python train.py --model="image colorization model" --dataset="rendered roads seen from a driver's seat, with toy cars, trees and houses" --train_examples=145000 --image_size=32 --crop_scale_min=0.8 --horizontal_flip=false --translate=0.12 --rotation_deg=5 --task="colorization" --loss="l1" --arch="unet" --norm="batchnorm" --activation="leaky_relu" --widths=[48, 96, 192] --blocks_per_level=2 --block="plain" --attention=false --upsampling="transposed_conv" --init="trunc_normal_002" --optimizer="cautious_adamw" --lr=0.0025 --beta1=0.9 --beta2=0.98 --eps=1e-08 --steps=32400 --batch_size=128 --epochs=28.6 --lr_schedule="cosine" --final_lr_fraction=0 --warmup_steps=6480 --weight_decay=0.1
Rows from block 5 of a small image colorization model, named by matrix and row number. Each number is 50 + 12 x the weight over its row's rms, rounded and kept within 0 to 99. All counts start at 0. After the name is the row's rms in percent of the matrix's.
After each channel's rows are labels from the 100 images, of 14976, where the channel reaches its highest value: "top examples" is what is common among them. Only what is clearly more common there than usual is listed. The data: rendered roads seen from a driver's seat, with toy cars, trees and houses. In brackets: how many of the 100.
# conv: 3x3 conv (model.mid.1.conv.weight, 192x192x3x3, each kernel summed), inputs 64-127

conv.114 101:27 55 39 45 42 64 35 39 41 57 27 49 29 49 17 69 32 39 42 52 40 42 28 34 53 46 46 40 30 55 36 57 49 40 51 54 48 59 33 55 38 43 44 44 44 36 52 49 47 71 83 45 19 45 46 45 50 44 48 47 49 25 36 53
top examples: house (66)

conv.93 108:40 41 48 31 55 57 50 40 39 60 79 55 37 62 42 48 56 57 66 52 50 53 37 40 31 28 28 34 62 41 23 36 50 48 41 37 53 27 48 51 50 27 62 54 50 44 32 48 28 40 51 51 48 41 41 24 45 58 54 54 26 29 59 38
top examples: double yellow line (98); bends left (86); vehicles: zero (33)

conv.166 086:43 51 34 43 55 64 60 27 58 50 54 36 38 53 60 62 42 45 70 37 57 28 48 43 54 58 39 40 64 36 39 29 61 47 45 47 15 34 38 51 68 46 19 41 60 56 40 58 44 55 56 34 19 36 37 66 52 30 49 37 54 42 42 52
top examples: tree (99)

conv.79 107:38 53 41 61 28 57 38 37 43 44 40 42 36 52 24 52 27 35 47 56 41 38 47 41 34 61 33 43 37 36 21 56 57 46 53 44 23 68 47 37 47 49 39 38 30 37 45 51 53 55 61 52 44 52 24 25 50 59 48 41 49 35 40 55
top examples: truck (100); vehicles: two (76)

conv.43 081:33 43 37 50 53 44 22 49 42 42 44 60 49 42 73 50 65 45 54 44 51 38 53 38 34 29 38 39 50 45 48 45 71 47 45 30 54 47 68 46 76 46 50 54 35 35 48 23 49 43 46 43 63 79 42 48 39 45 51 61 48 35 51 38
top examples: bends left (61); crossing stripes (59)

conv.71 105:49 67 43 42 50 61 36 51 52 47 47 50 63 38 53 67 22 47 42 44 78 47 44 58 51 53 36 43 57 46 52 43 47 30 44 47 35 44 52 57 44 57 31 23 62 34 27 45 43 31 94 34 41 62 43 28 29 42 74 34 39 36 58 56
top examples: dusk (95); sandy verge (88)

conv.6 096:42 38 44 43 33 28 43 37 28 52 41 46 31 34 61 52 47 54 36 43 45 43 34 55 36 48 47 39 46 49 17 42 42 48 35 40 43 57 29 48 47 47 51 39 40 38 49 51 40 40 56 53 53 38 37 20 58 34 57 53 36 37 45 36
top examples: truck (85)

conv.118 089:60 49 50 61 63 51 50 45 43 56 49 17 27 39 56 46 33 54 34 54 55 24 32 52 49 47 48 35 50 53 51 35 47 47 53 53 40 45 53 50 36 53 46 71 06 54 55 72 66 18 49 55 54 54 53 51 41 42 54 49 46 57 45 28
top examples: straight (61)

conv.7 098:38 41 57 49 45 41 30 40 58 73 39 42 52 44 30 59 36 45 59 44 58 60 33 41 69 63 29 45 33 57 56 48 68 47 71 46 46 34 45 69 38 49 60 42 47 47 49 88 50 73 60 48 31 68 37 45 48 32 57 42 57 51 53 66
top examples: lamp (62); bends left (61); double yellow line (55); vehicles: zero (34)

conv.149 109:44 58 56 43 63 62 39 57 53 47 54 60 62 48 45 45 33 11 66 60 68 40 46 32 49 44 48 29 32 51 60 65 53 61 62 48 47 46 48 59 59 65 35 67 72 51 60 40 43 69 60 28 52 27 58 66 49 25 56 60 54 47 51 54
top examples: car (82)

conv.124 097:39 54 24 43 52 32 48 34 50 17 53 35 39 46 56 35 64 42 63 46 28 29 44 42 30 42 23 49 50 42 35 44 43 50 34 31 38 42 49 32 40 48 45 41 58 64 37 39 41 42 54 59 66 35 23 28 63 34 45 43 42 50 30 60
top examples: bends right (66)

conv.46 110:37 58 71 50 56 70 49 46 26 31 71 61 53 63 48 24 34 46 54 48 32 58 53 56 45 64 30 65 48 35 70 67 33 65 41 52 61 27 53 36 42 47 41 58 58 35 56 40 43 42 48 51 69 61 57 33 39 53 60 45 50 59 61 59
top examples: sandy verge (84); bends right (77); solid white line (57); vehicles: zero (46)

conv.30 095:69 52 48 49 61 49 58 43 44 50 30 33 41 28 67 64 41 50 55 35 62 24 45 49 62 43 38 29 35 44 46 57 59 32 42 43 25 32 47 53 39 60 42 46 28 41 40 30 36 31 52 46 24 42 49 42 50 39 45 42 45 45 50 68
top examples: tree (61)

conv.111 111:54 54 47 65 67 56 34 40 54 35 32 50 62 50 51 46 49 57 55 49 43 27 29 54 54 55 35 30 33 55 40 58 63 43 55 50 55 33 50 57 55 39 43 43 48 61 37 57 59 71 25 20 44 56 42 53 40 52 44 39 55 39 37 46
top examples: solid white line (68); vehicles: zero (35)

conv.106 090:38 45 75 17 53 41 57 60 18 48 60 48 48 55 58 46 59 45 54 25 61 27 47 37 32 46 40 35 55 54 63 55 54 41 26 43 46 20 45 48 46 42 63 66 45 50 67 46 35 42 58 70 50 50 40 48 43 32 58 53 54 47 42 45
top examples: sandy verge (71); bends right (64)

conv.57 106:39 41 24 52 42 40 44 48 39 52 19 56 32 45 79 60 55 58 19 54 71 33 45 48 43 53 36 47 56 63 63 37 46 47 36 49 46 46 48 55 42 44 64 53 35 41 45 52 42 28 02 32 35 42 28 40 59 29 52 55 58 42 46 66
top examples: tree (92); bends left (61)

conv.83 096:38 47 55 53 39 38 35 46 28 29 66 45 54 61 45 54 53 49 50 38 71 62 43 50 22 55 35 28 60 51 45 35 53 45 55 49 55 68 51 47 45 49 37 59 49 53 48 67 50 52 29 61 55 53 52 37 64 45 26 47 62 24 39 31
top examples: pine (93)

conv.146 103:41 59 53 58 56 53 58 61 48 57 53 48 60 39 62 52 46 52 49 51 45 53 43 65 57 72 57 54 83 29 42 64 76 64 49 80 47 48 54 44 70 56 51 29 44 43 65 49 56 45 54 45 51 64 80 38 26 60 56 46 55 47 56 49
top examples: crossing stripes (69); solid white line (65)

conv.157 098:44 40 33 47 56 48 53 17 27 54 29 52 37 39 00 59 45 32 36 58 50 35 21 35 47 45 42 51 44 35 44 27 51 48 48 40 57 46 35 58 42 44 44 46 35 40 39 56 44 47 64 43 08 36 44 49 54 43 57 46 39 35 54 52
top examples: lamp (91)

conv.135 098:54 47 55 55 67 47 42 53 56 43 32 43 56 53 43 43 44 63 66 44 27 23 42 38 57 38 69 32 39 39 57 44 58 52 60 43 50 72 48 58 59 61 49 58 42 50 48 43 49 50 65 58 44 54 62 45 83 78 50 54 42 48 60 53
top examples: truck (91)

conv.175 112:63 50 39 63 60 64 42 53 45 58 25 62 21 54 17 45 35 37 52 61 62 18 45 58 31 52 60 45 38 38 51 69 48 45 42 43 54 37 50 48 35 31 40 33 44 46 47 49 63 51 59 56 32 51 52 47 37 46 53 51 46 52 56 59
top examples: bends left (73); vehicles: zero (33)

conv.48 106:55 55 40 33 44 48 26 39 39 48 69 37 54 56 22 48 59 52 33 25 36 35 48 65 28 30 51 52 49 67 56 38 45 39 32 32 34 31 48 35 51 37 35 51 61 43 52 59 38 70 45 50 48 53 36 48 59 54 53 32 35 61 48 44
top examples: truck (87)

conv.127 082:40 45 55 37 58 38 48 55 44 48 69 60 54 62 62 48 42 58 51 35 55 36 52 49 52 60 38 50 39 52 30 41 27 44 56 41 48 56 33 35 70 25 33 46 59 55 29 38 41 41 61 48 57 37 48 46 41 74 48 64 44 40 39 39
top examples: car (91); vehicles: two (68)

conv.3 086:48 35 41 41 57 61 39 45 45 29 48 71 59 57 59 34 57 28 64 37 44 18 65 64 29 45 46 38 48 45 39 48 43 49 45 43 36 61 45 41 35 51 39 32 33 36 43 40 40 51 60 40 58 71 49 41 30 62 49 27 54 68 35 52
top examples: bends right (63)

conv.162 094:57 59 39 34 35 36 40 32 42 37 32 41 41 40 34 53 49 43 42 32 63 38 42 60 50 56 45 49 56 39 21 48 63 40 19 47 48 48 48 40 49 47 58 60 41 41 51 39 26 42 93 51 45 52 43 47 37 38 63 32 52 39 52 43
top examples: snowy verge (64)

conv.18 116:33 63 65 51 49 53 59 68 69 44 59 56 54 56 42 43 63 71 45 50 41 51 60 59 57 48 27 57 26 53 55 75 52 62 42 55 40 45 27 42 47 47 45 33 45 28 55 52 50 62 76 50 42 52 46 71 39 51 57 54 35 60 26 60
top examples: vehicles: two (69)

conv.173 115:49 52 45 42 67 54 58 61 44 40 40 66 48 57 45 44 62 45 57 61 44 17 40 39 53 49 59 42 54 32 41 44 41 62 57 52 39 34 43 45 28 30 21 59 60 38 46 38 49 45 40 60 42 45 47 38 57 50 49 53 50 38 41 42
top examples: solid white line (60); crossing stripes (52); vehicles: zero (40)

conv.40 100:50 60 54 51 84 59 63 57 58 71 49 42 56 60 40 54 35 65 42 63 47 46 28 45 59 50 48 46 56 47 45 52 33 35 59 53 52 49 57 53 66 43 53 49 50 63 52 66 82 64 76 45 49 39 41 58 49 51 57 56 43 57 50 30
top examples: double yellow line (91); bends left (65); vehicles: zero (32)

conv.105 088:42 38 49 40 59 36 46 37 59 55 49 63 37 65 49 43 48 41 59 38 50 49 45 49 48 30 55 49 52 34 51 43 70 51 41 46 51 43 50 93 27 57 48 32 49 38 39 52 52 61 20 63 63 50 51 47 47 45 46 35 38 55 50 62
top examples: double yellow line (100); crossing stripes (98)

conv.4 100:50 44 46 63 37 48 43 48 67 49 50 66 39 44 82 46 61 86 70 42 62 36 51 45 50 64 39 57 44 48 48 49 65 49 88 37 31 51 45 58 68 62 53 49 36 36 51 56 50 46 59 45 48 56 52 44 45 72 54 52 39 18 52 40
top examples: snowy verge (62); bends right (61)

conv.97 109:48 63 48 60 31 49 39 39 57 59 63 54 55 46 54 58 56 57 60 46 45 45 39 57 55 48 44 28 00 62 60 55 60 43 54 46 48 53 55 52 57 50 56 62 53 66 60 48 40 56 30 32 66 57 45 27 66 69 38 41 58 56 50 48
top examples: truck (86)

conv.98 095:37 58 50 37 56 40 51 39 52 49 55 30 52 60 61 61 55 63 73 33 78 30 58 70 66 49 45 26 68 34 55 69 58 51 52 39 51 37 53 68 42 54 37 46 28 47 66 48 43 59 37 61 67 58 62 30 36 67 39 40 51 55 54 71
top examples: double yellow line (82)

conv.5 098:42 52 58 47 52 40 69 55 36 12 41 41 44 52 63 39 77 55 29 32 30 37 35 43 22 51 58 50 53 60 40 14 54 46 50 51 38 46 40 40 48 40 47 51 35 41 53 51 37 42 49 50 44 33 31 42 50 34 50 50 47 32 45 28
top examples: straight (63)

conv.47 107:55 49 42 44 69 54 50 61 28 49 49 47 53 44 43 44 42 58 39 39 22 33 51 46 38 48 50 43 49 46 43 37 42 31 52 49 52 42 51 26 46 34 37 56 61 09 31 45 45 65 46 47 45 58 42 37 58 55 49 56 40 36 59 59
top examples: solid white line (85); bends left (75); vehicles: zero (37)

conv.38 110:20 59 49 48 63 57 44 52 37 47 44 49 64 41 66 43 56 59 60 32 55 22 38 58 58 44 39 47 63 34 51 56 51 48 47 46 49 17 47 27 29 40 36 65 46 43 61 38 33 57 66 70 54 58 50 45 37 61 50 38 43 62 48 51
top examples: sandy verge (85); bends right (62); crossing stripes (52); vehicles: zero (32)

conv.186 093:37 45 47 36 37 27 40 42 50 37 51 55 41 42 40 51 59 56 68 37 70 52 35 46 26 46 16 32 69 62 46 52 44 49 62 32 43 49 58 58 48 56 49 53 42 48 55 44 43 36 65 35 43 60 36 49 49 59 33 35 36 33 49 37
top examples: truck (84)

conv.51 107:51 37 40 64 43 40 38 48 35 45 46 40 52 49 55 26 61 74 57 35 55 34 36 55 60 34 37 42 67 52 42 34 62 39 40 34 42 62 42 39 42 19 52 32 47 52 31 55 60 34 35 57 31 53 35 51 46 76 35 44 39 33 38 40
top examples: sandy verge (94); bends left (73); crossing stripes (58)

conv.190 099:74 49 62 57 66 44 61 53 45 13 57 49 45 54 47 44 36 44 47 46 28 39 36 50 34 49 55 41 47 52 55 46 59 33 53 48 45 28 64 30 38 32 52 43 63 47 45 57 47 61 44 28 47 65 54 57 52 60 62 45 71 36 52 28
top examples: solid white line (74)

conv.35 104:51 38 42 53 34 48 42 56 38 35 31 45 52 35 66 37 39 49 51 37 26 29 51 48 41 48 65 35 41 44 36 47 43 42 43 52 41 57 45 49 53 33 43 58 34 29 50 46 45 52 57 65 39 41 29 38 61 49 59 48 47 35 42 64
top examples: snowy verge (80); bends left (62)

conv.23 108:33 58 53 37 61 56 53 26 55 35 79 30 55 55 34 53 48 44 70 44 59 57 54 48 41 54 38 51 57 05 31 23 45 43 48 50 34 53 65 47 62 50 22 68 48 41 44 55 61 45 45 57 63 24 46 44 65 56 41 40 47 45 49 32
top examples: pine (95)

conv.44 120:50 42 44 63 32 51 56 52 60 48 47 60 58 38 53 41 63 66 62 53 48 55 49 45 58 60 46 68 82 59 77 50 72 42 63 56 49 52 61 51 55 37 43 56 60 75 63 62 61 40 38 59 46 63 64 51 48 69 49 48 54 66 58 35
top examples: vehicles: zero (34)

conv.117 086:36 41 32 36 60 35 37 34 56 42 50 48 16 49 39 42 60 37 35 53 60 44 45 46 46 27 64 34 56 45 58 49 57 24 45 49 39 52 43 40 44 55 36 58 47 52 63 42 21 45 36 33 42 59 42 47 42 33 50 70 41 53 44 51
top examples: truck (84); bends left (63)

conv.89 115:48 62 63 48 55 42 68 54 51 52 51 49 54 39 51 40 62 40 59 43 64 52 44 48 37 39 39 35 36 58 68 61 53 30 53 15 52 24 46 47 31 51 41 66 47 15 40 44 43 57 65 52 65 42 64 50 48 51 66 34 52 47 54 56
top examples: dusk (100); sandy verge (100)

conv.182 103:42 67 43 51 70 47 41 45 41 68 48 26 60 52 56 30 58 55 50 43 07 32 50 36 40 42 38 49 62 39 45 67 36 42 46 39 25 58 42 40 44 19 53 65 32 61 41 47 36 62 62 56 60 31 49 23 53 43 63 63 31 57 37 66
top examples: barrel (65); sandy verge (61)

conv.68 104:52 75 41 37 44 64 45 47 50 50 38 38 35 67 09 64 46 33 34 47 49 41 42 45 44 47 61 33 46 53 39 61 26 43 45 35 25 67 46 58 52 49 51 39 49 45 35 73 32 61 66 38 18 45 29 32 50 45 46 42 52 48 46 45
top examples: lamp (79)

conv.154 106:58 60 43 55 57 45 35 40 54 48 29 51 48 36 48 31 48 59 32 38 48 37 42 57 66 40 51 31 29 61 66 57 55 41 50 47 48 63 56 46 43 48 62 61 47 53 58 61 47 60 35 19 57 66 43 37 35 61 43 38 51 62 49 41
top examples: bends right (62)

conv.145 107:27 62 73 37 70 53 50 50 50 66 72 44 59 65 56 58 52 60 47 48 45 69 59 62 51 69 47 63 63 45 54 34 58 50 59 54 37 45 57 68 62 70 48 68 33 53 38 46 61 37 37 37 77 18 47 43 58 55 49 55 46 34 65 37
top examples: vehicles: zero (33)

conv.189 094:60 44 47 54 36 56 65 39 37 37 54 47 34 50 56 48 48 41 50 36 42 43 29 33 61 50 60 40 56 46 40 49 41 63 33 40 36 47 56 65 53 64 56 65 55 68 47 66 38 61 65 61 44 44 47 26 42 45 52 41 28 54 50 43
top examples: double yellow line (99); crossing stripes (84)

conv.91 103:53 68 57 56 67 36 52 53 43 41 53 42 52 50 58 30 74 43 54 37 48 58 54 55 49 42 41 52 45 40 34 53 64 41 56 35 47 47 52 48 29 37 46 58 43 08 22 61 60 52 64 66 66 27 51 40 47 43 33 49 36 33 44 55
top examples: pine (57)

conv.150 092:29 41 28 45 38 59 65 25 21 59 63 62 20 39 52 44 60 66 57 37 59 51 44 57 34 38 54 37 59 40 31 38 52 37 37 43 47 42 36 59 61 30 44 58 39 53 38 46 58 60 42 45 54 26 69 44 59 61 66 58 34 36 49 58
top examples: crossing stripes (89); double yellow line (53)

conv.27 102:41 32 60 47 66 39 45 45 43 39 60 47 50 43 61 46 43 65 58 34 31 47 48 30 51 35 09 49 54 29 39 30 35 48 60 50 50 42 68 39 50 53 43 40 33 42 33 46 53 38 33 48 46 53 30 50 27 60 49 56 50 52 48 50
top examples: pine (61); tree (60)

conv.183 097:50 59 37 49 53 45 42 46 41 65 50 50 19 65 62 49 45 67 27 37 65 49 35 45 35 39 37 39 39 54 42 46 49 62 52 47 36 44 58 44 41 53 47 53 48 62 39 42 45 51 80 36 50 32 48 34 60 37 62 40 45 39 40 44
top examples: sandy verge (73); double yellow line (69)

conv.169 086:60 49 35 58 81 40 65 58 18 70 40 31 47 43 53 50 49 52 56 32 41 19 35 59 43 33 64 38 52 45 44 39 41 34 40 49 53 29 37 41 38 26 34 69 33 53 53 67 42 45 44 60 39 43 39 37 55 38 61 32 43 36 39 48
top examples: double yellow line (95); straight (62)

conv.168 073:57 28 51 33 49 37 60 44 53 44 57 56 45 42 36 51 38 31 48 26 83 31 40 47 52 61 23 58 67 55 54 43 54 23 43 42 37 39 57 57 52 40 50 68 65 55 58 41 52 31 68 37 47 50 55 51 54 32 55 46 30 48 36 43
top examples: car (88)

conv.11 105:36 24 46 66 40 57 70 25 53 60 56 41 52 49 44 37 54 53 43 54 59 41 33 52 35 59 37 52 63 63 52 42 66 51 37 47 44 58 44 36 68 33 51 48 41 42 55 72 67 44 51 35 40 47 42 74 55 32 67 40 61 24 37 54
top examples: vehicles: two (89); truck (86); straight (68)

conv.29 100:44 48 41 55 49 41 58 48 37 54 31 47 66 60 57 47 88 48 28 48 45 39 41 46 43 54 54 38 69 43 32 33 56 51 62 45 43 56 52 56 36 33 58 45 47 45 49 53 43 39 55 45 43 47 27 41 45 53 52 50 46 38 49 48
top examples: lamp (85)

conv.136 099:45 45 43 46 54 58 55 46 55 39 57 38 52 54 46 60 29 53 70 42 42 48 54 51 59 30 50 49 33 26 41 35 47 44 55 44 27 46 56 52 47 48 30 69 36 41 40 53 33 38 48 52 61 14 47 45 42 53 44 46 45 56 56 34
top examples: pine (82)

conv.45 096:55 57 35 34 55 62 58 45 34 60 58 48 34 66 34 52 51 33 38 24 58 42 52 53 27 46 58 37 52 45 48 51 38 20 29 24 29 50 46 64 53 34 57 51 55 53 59 65 43 47 38 47 38 56 45 42 47 37 45 68 39 51 32 36
top examples: bends right (76); double yellow line (56)

conv.120 085:47 50 45 40 63 45 57 43 35 42 45 59 28 49 51 49 43 41 52 51 52 31 61 35 66 67 43 42 60 22 32 44 61 37 46 39 45 69 52 49 42 46 63 51 38 67 46 45 34 45 36 41 52 58 52 38 35 58 50 41 41 42 40 53
top examples: bends right (82); crossing stripes (59)

conv.82 092:50 47 19 40 36 42 40 23 26 53 46 34 35 43 55 48 56 37 34 34 54 39 56 66 62 38 49 08 64 51 17 30 41 40 37 45 41 62 37 46 60 25 59 62 27 56 26 50 48 53 44 50 63 51 31 39 56 46 48 44 27 49 23 53
top examples: bends left (64)

conv.115 099:34 62 58 38 56 51 49 52 41 47 36 59 52 39 56 53 56 65 72 19 64 36 53 40 58 39 38 29 63 43 39 38 44 37 70 31 58 35 45 52 38 57 53 73 57 50 50 29 39 46 57 34 47 37 65 30 48 68 47 39 41 62 45 47
top examples: crossing stripes (60); double yellow line (52)

conv.13 110:41 53 46 64 52 53 48 53 48 51 52 46 48 38 56 45 53 48 51 54 68 33 45 52 64 30 48 30 49 36 24 36 40 36 48 39 35 34 47 73 47 36 34 54 65 52 39 64 51 44 40 63 45 36 19 45 66 60 37 61 39 44 54 52
top examples: double yellow line (88)